From a checkpoint of a small image captioner: encoder depths [4, 7, 4], trained on rendered made-up planets.
Rows from block 2 of the text decoder, named by matrix and row number. Rows with one number belong to one neuron. Each number is 500 + 25 x the weight over the matrix's rms, rounded and kept within 0 to 999. All counts start at 0. Numbers have three digits each.
# fc1: MLP up (decoder.blocks.2.mlp.fc1.weight, 1536x384), inputs 231-307
# fc2: MLP down (decoder.blocks.2.mlp.fc2.weight, 384x1536, transposed), outputs 231-307
fc1.728:482527500500475500475500460474539439537517500520500500453500533500477477500500520534500500500527539523483500541475483500500464464460500500500526500546500520500500500464500523523500500500500523479537460477500500470500500518526474500
fc2.728:490500488500500500500492500500509500485500500500500500500500500489500500500500500485500500500500507500500500500500488500500500508500500506500500507500509500500500500509509500500500500500500500500500500509500492500507500492500500500
fc1.729:500500500473500500500500500500468500464483529515500500476500500473500520546500500457443500532470500500500529517463500500500510500521500457476500500500539484500500525523500500477500533458467500500467520519500432500470466476471500534
fc2.729:522515500537526490508500500500469506464500500500483512496500500481487516500515500483494500479500490500482512487486500500500500516483500500500525500488536500511519489570500485484513500500520500500481500520509500479508509481532466520
fc1.730:500500500500522500535500483500500524538500500472500482461526500530500500500470483517500500500500521482529470500500500500477517500471500500500520523500460500475500530457480500539458465472519500500500500500500500465521500500541500500
fc2.730:500493500500500500506500500493488500500500494500500494511500494500500500500510500507500500500500500500487500500500511500500500500512507510500500500500493508500500488512500500500511500500500500500500500500490512508500500500500492493
fc1.731:476500469500500532500519521500500500500527475500482500473500500500500525522500500500535500500500536500467500532483463521500478500478500519531500500500500500477500500522473500500500500500475477500500517500522500522481483500500500483
fc2.731:500490500506518492500482500500494500500494500512507500500500500509500500483508510526500500486494500508482492508500500490516500509500500500500507500500507500500500489549488500500516508500500517500500500500500515500512500500500500500
fc1.732:532516528520500480477529534500529500522485500528500500520500500518500500500533500500482500519536464482500522482519521500521500500529500522500500500500500477500500500476500500521500500529481500500500500476500500500500473465518468538
fc2.732:517500490493500500491500506500500500500500500490500500504506500500500505500500500510493500484500508491489500490513488500492500500512500513500492500500500500500500489521500488500510488509500511490489492494500500510492500507500500500
fc1.733:460525500500500466500455500521467470471543500541476479500451547500500546537459500447500485472500482500500455500500537466500478528500467531500500500582500500500424481519500500476519500500483500543543500500500472500500467520447500543
fc2.733:500500490519494490530477486500500500471500471509500500544500500473481500514500500490517522462492500523473500489491479500500500514554500527500515518500525500507507476614513565484521514500512521489500508515500482475500480483500489500
fc1.734:474500479500500500500500500500474519500523518500500478518482500500484521530519517500500500526500475500500459500500470500500500517473500500500468500521500476500476538521520516515464530479500500488500481500523500500461476500484500528
fc2.734:500500500506500500500500500500500500491500514506493500500494511500487500500488500500500500471500500500490500493500500500500500500508500500500500500500500500500500500537500500500508500500500514500500500500506500500509500500500494500
fc1.735:500500530466460523500500477500530470526539500500460533500500500500500500500500500500500500528519500523500500500500500500500470519500500500500474523500475482500500524500500500500500500500464520473463500500476500500500500466500519500
fc2.735:507500500500500492500500500500500500500493500500500500500500500500500506500510500507500500483500500500493500500500500500500500500500500500500500500500500500508494494520500500500500500500500511500500500500500507500500500500500500500
fc1.736:500500451500553461628500512532500500500444530500554500461500500500569500555471500500500500500500500500500407560504541500558500500500500500554537500413500500500500500500500568500500500466500500500500577500579450521461500480531531500
fc2.736:576500573445411500570432446471507500439500371533533363431491439447588446540383398373500550641500421507656500500467473500657458537543645500500435500500390418386536500687500566348373561590478492500380595500562325470387500399500500570
fc1.738:500456528525509465500500527465485500475500500500500500500546474527500500525529500465500518464457500533500500500540500519485500500500500522500500500532523500500500470500500518500519522500520540500531500470468520500519476500427500500
fc2.738:485500500528500500493489500500500500486492511500491500506489508500484492517500510511512514487512507510473500513490490500519500500509500508500500491508500500485519490555500509500516500512500500500500490512500491493525500500500492500
fc1.739:500535500500500500481526500500476466500500500521500500500483500500500476529500522480500500500524500500500500462500521500478500500523483526478474518538486500500500479500500500519476500530500500526475520500471500500500500500500530500
fc2.739:500500500516514473500500500500479491489500510500508500500497500506500500500509500500506500482490500507487490507500500482500500500500500500500500500500515500500500489518500515500500516510493507500514521500517500500500500490500500510
fc1.740:500500500522528500469500482500500455500482500526516500500469500500500517500479500474466464500500518500517461500481523515500500479463500500500500531519500500500480500518500500500500500537457474480532500481500516480500500500522500474
fc2.740:500492506515500488500486500500500500500500500513500500500500500500483500479500516500500500490500500508479500500500500500500500514500500500500500500500500500509500494547500500500515500500507511491500500508500500500507500500500500500
fc1.741:526500500479500500534500523500500474475470500575500526515500522528500481500471500517464500452528545466484535500523500522532500521525500472500465545536474500477500480500475500466461478500517500533500528500500500500512500500545500500
fc2.741:542500500513527483523482512500500500467515500517500511500489490518471498476516524504520500442500483499444486500516524500521500500515493500520489510492503500500531487577523487500511500506500500484500500515517533466500508488514506508
fc1.743:500500518482484500457476474500523500500461535500500472477480530519473464500500526477528475500532500518500526521500500500500474500474500500527472469530535467481553535473523521481518500500473500526531500519500532476500531465520520500
fc2.743:508469515483532485508465514477455513513449473485530470553532458529525500483540478521474484427466491506452521500541511474500520480546507538472538489500500516531471444595451547509523487534532545484500535471482544512523468543500487486
fc1.744:472547500528474500525537522500500500500539500518473477523500474469470484500500525525500500529500500500481536519500530500528500522500465483500473500477500500500521500500500530500471480483500500536518500471500500500517524474482500521
fc2.744:500500513518491495500489500500500500486503500507482500508489513500500500500500507500500500491500486510489509500500509500500509500511500500507500507489500500500500500554508500484542502484500517500500500510510500492500500500500500515
fc1.745:500462469481527520500473519500500473500500500500473528500527467538538500519535500465500500500500531479500500518542500472479500440533539500518517500500480500485500500500479500541523500500471500473474500475523525531534458531523473500
fc2.745:488507517489510500552470512483471512500500490500519511569516478512483484515510489491522500483482442513487522500479500500492512489518482500489500500500521500500500500607512560500518531506518500500500520506492515486500468493515478500
fc1.746:500500523500500500500473500500500464500500479525500480500519476519500500474500525500500500535500500522500523500500500500500500500500529500500500500500477500522500500500536483518445500500500500468522500500480471500500521500529500500
fc2.746:500500500500500500500500500500500500500500500500500500500500500500500500500500500500500500500500500500500500500500500500500500500516500500500500500500500500500500500573500500480500500500500500500500500500500500500500500500500500500
fc1.747:500500500459500483538500500536522500524500500500482519460525462481500500500477500500531525500500539500525500522500500524500470500524481525500500472500525483500524527459517500500500472500481500469478476518500500500500500500482500500
fc2.747:500488500513500487500500519500482512443507488492506508521520469489509500500483494500500500445500500485491508500500494515512512500523509515500489513487500487491518456564512512478515500500500510514486518509488500500492490516481508500
fc1.748:500456524527500500500481500524535484527500482534500521500517500473500473500500468500539522466500481500500500500477500500500452500472500500473528500523500500464522500500500521500500528500465529467456500500500500500533500500482527476
fc2.748:500509492515500500500500509500481500500500510485493500529500507513486500516508500500500500481500500500483500493500500484500514483500500512500490500507508500500500490574513500491523500500484500491500500500493506500500491500516493500
fc1.749:500500526481470500530500542500500500500500500500500500500518535520540457500525500516471500500541542500476500529464500467500500500482500500500500535500441500500481500471500500518500459519500535500563448500500456500475500515500500495
fc2.749:520500500500521507500500500485500500500500500500500500500500500500500500500500500464500528500500500500500500500500474500500500500526500500500487500500500500484500500549530500485517516500500500506492518500500500497500500500500500500
fc1.750:550500452467536534534484530526464465500482538527500500500500541554500466559537533500500485500541500500500537528553500500538525457500536517474522500546500564500486480500524470526500442581500500500500527469500500500500521500548564549
fc2.750:539473500481500500524491542514468500500513467500508478566526438531500491500514516521500515413491476470461500500537515513500548500558529528510500507500467487500500444560500500530555480515500537500479530500493514475500467535514513512
fc1.751:500500471500469520519540500473500500500534454500480500500500465461500479461471522500500500529518463524500500475530500537472500477500517500520519543460500500500500500472500481500479526469500462500500542500519459476500530500464500469
fc2.751:500512483494485507510487500500487509500500475485500520527516483486511485513500494486509514500489506493500515500500482500500508500528500516500500500500507482485516500552507512500500500500500490511475516500494500500500493489500490500
fc1.752:500547500525514500500500539500500500500530500500500500500474500500500521530460500500535500470485500500500482500466467500500473517527500500500468500524468500500500500526527537500500540480500477555500500500533523459528500472500482500
fc2.752:500500510536500494500489500513483500500492500500500490507492524510500492511510500500492507484500506500473500500500500483512500491512500500500509477507500508500492490555500508500529487500500515493514480500500500513519510500514486494
fc1.753:478482474477479500460479500500526500500533526521541500519470482475480528477525468500531500481500500500476468478500500500538473517500470500500519473525518538521500515500523536500527500526500531528500500479500500500500500468438500500
fc2.753:490500500538500500492500500500511500482500500500490512500500507493494500514491500500500516481514509500500489500500479500519500500523500500505490493507507492476524491564508500494524500500500500500500490500500484500511508489500500500
fc1.754:465500500500500500454500524500500518520500479500474500472481500480500478520521475480500500485529500469527500500500500500533500500500500500500522500500500500472500539467540478478500500500500478529500530471500472500500500500451500500
fc2.754:500511507512494469500482500513500506489488482514514500500500513527500500482508538509479485484478488518464506500533500488500500520500471492480465483500511506516494500542469516500535481500523518476507485519512538482521500500500500500
fc1.755:441469545500500500479500521464530500518559525500465500500500468500460500476473457442500500525500472500524500500500517545500500539470448500500500521500500500540463500523500500521500500500462500500516525527520449517500500500500523500
fc2.755:484500500500488500512485500500500500479490482500500500529508500488500500525489500467511530476491500500500491486500472500506500500532500513500489500500500492500506491558524586478513500492500507500484510507494483489500477488500500500
fc1.756:500539470473500517480500533500468530518549500500450548500559469526500521500544500500500479500462529500537500500526480546441464455500541475500478500500500537500464500500500500500483500500500467479500500479500500500500456534500530500
fc2.756:510479562544500457475450535566544461321488527577480455513458563539491481500500500509457471376520500541460524529528492470520516512534483453477500513491500478500464414647485567471568492481515633467522469520563516477548493515556524542
fc1.757:500461500527469500481483500460500500500538500500500518500519500435531500474500500500500477463500500500476528500500500535545500524518500500500500536500470477472500500527500521500500500500514485488500549500500527533500500470438496474
fc2.757:500493500528500500500493500500500500500500500500500500500500512500500500500500500495500500500500500508500500494500500500507500500500500509503500493500500512500511500551500500500503500500500493493507494507500500500500510492500500494
fc1.758:486416500500530466500500500478500500526500500540515500500500458552500500400518560537500516472533455547513472530459615523500500500500500500500500524438473518472500500500500524500500522500523500509525477458463500440500519500539536500
fc2.758:566500548551500394477526496564486472545537588518500500530481500554421539401508500555501404423518500521396569460527579500468483469486407483441530594414640519570471458794542430500577454500489572447508447476562580491484533500573566560
fc1.759:476480500482516500473500519479500500500500522525500500500481480500500468500500500472520476517479500470518500500500518500500500538500477531500500539500526469529500500521523524500500500472476500537500500500500500500518500475500473532
fc2.759:507500500500500485500492500500500500482500500500500491511500500500500507500500507500500500486500500500490500500507500500500500500512500510500500508500510500500494479525500521484507500500500523500493500509500494500500483500500500512
fc1.760:451500500469500500519500500477478500519500527490471464521500528523500471500500500500500480500500500500500520500500500500465500442476528518500524500535467518522455500530500500500522500479457484500459480500550500500500461517500553500
fc2.760:500476500515500500519500500495462512525490473479506506565521500510485491478536500524508507488487487525460539495500500509479500482520496520500514474522512500509500489624474533500541500500524507500473510500481547500500487518508473462
fc1.761:500500466500556559500543465500461526500445519500500500500560500539523553500500500500555500500598500500529575567500500519533447459500534440500450449500500468422581500515500500500500411537500500500500457462500500500500540500513500556
fc2.761:550478470500522502500500500490458500447470500500512500534512500530500500500532500536497500420500500486500500551512534492500500479519500533528500469500500500506490432623460534500500502523500544500500528500500523500454487523500509500
fc1.763:500500500530533481500500500534500500500472500500500500500500456528500500473500477500500500533500476526479500518500538536478477474500500482500500500500524500500500500516478500542500480477481477500500500500482466522517500473500522480
fc2.763:500506500500500500500500500500500500491500500500500506512500500500500500500500500500500500500494500500500507488500500500500500509500500500500500500500510500500500500517500500500500500494509500492500500500500500500507500493511491500
fc1.764:500529476464500524500500500483523471500524500500476479481543518500500471480475500517500500525500526500500523500500477520521500471464470500478483528526482481500500500500532500500467500500500471500474469500500500528500500500500474500
fc2.764:500508500528494494500478512500487486477493506500500492532490500508500489507508500509513506465500500515462511500500500485507508493509500514492500500507500500490500474568500552500522500517493512500500500516507515486518482487500491512
fc1.765:461458537500500516500469530457500500500525523540533500479500533500500500531500526514545468461500455531473500471528500500525466527500500524500526522528541548528465482500500500500500500519518526500500500534531464500500481525500483500
fc2.765:485508469528500500492478510500489492468484500500500500508500506481500500546490490500510521437505524500468500507506472486513506500515500539500488507513500500488506432565512508500511475510500513506500500516500464506519474500500481522
fc1.766:478500500500500500500480479528500500500539500500434500500500500467500512500470532500521528500570500500524465527464456500478500500474500435500426459500500412435500500476500500532500500447471528500487467541528500466500544473500470500
fc2.766:500471500500557489522478534462457518461409469479559500549530461545566514533532483493448500348448486454455483525532466463490521507573506544428527480500476518535471394688444545509556468511562589482490549468466516551542463531547428500
fc1.767:517523529500474545500500471500500500500500480500500500500500500500520483529500500500500500540500500467500541500480500527500500472500500483500500500500473500540519500500500500518457474500500462500500464467469526500500531520500500500
fc2.767:500500500500500500500500500500500500500500500493500500500500500500492500494500500500500500500500500500500508500500510500500500500500500509500500500500500500500500500517500511500500500500500492500494500500500500491500493500500500500
fc1.768:474480500525524500525500500531476517522475500500518500500523524500467500500517552533466500470536539500500500500520500500476466479500500500469500500500530500517500500500467500500470519517520477500500500500500515500500500500517500482
fc2.768:500500493500500500500500500500494500500500500500500500509506495500500508500500500500500500490500500500490500500508500500500500500500500500500500500500506500500500489522500500500500500509500500500500500500500500500500500500500500500
fc1.769:500518500500500500500500500476482466527520500500500500500464519500533500500483500471476476500500500500521483526462500500500500500500500482450500538526524500500500500464520470477476536476466500500500528500500500500525500500524500532
fc2.769:530446540556546432500520491511500500467520507509500500513500472528457519463526531525483484423511478500467500500525562520492506488489490500507528500480500500536492471601481514490571518500490533487500519500500527474488482555481546500
fc1.770:483459474500477500500500500500500500538457475500545525480524500500500500500459500500479522500518476516523461500519463500500500500478461500527522500500475500500475500500478525521500475471538518500522482463525500526481500500541500518
fc2.770:510491510500500486500500516500477500500491500500500486534500494506507500507510500500489478464493508500467500500520500500489514493506500528490508500500500500511489470538485511500526482514500525494500511500489511514500474517500500500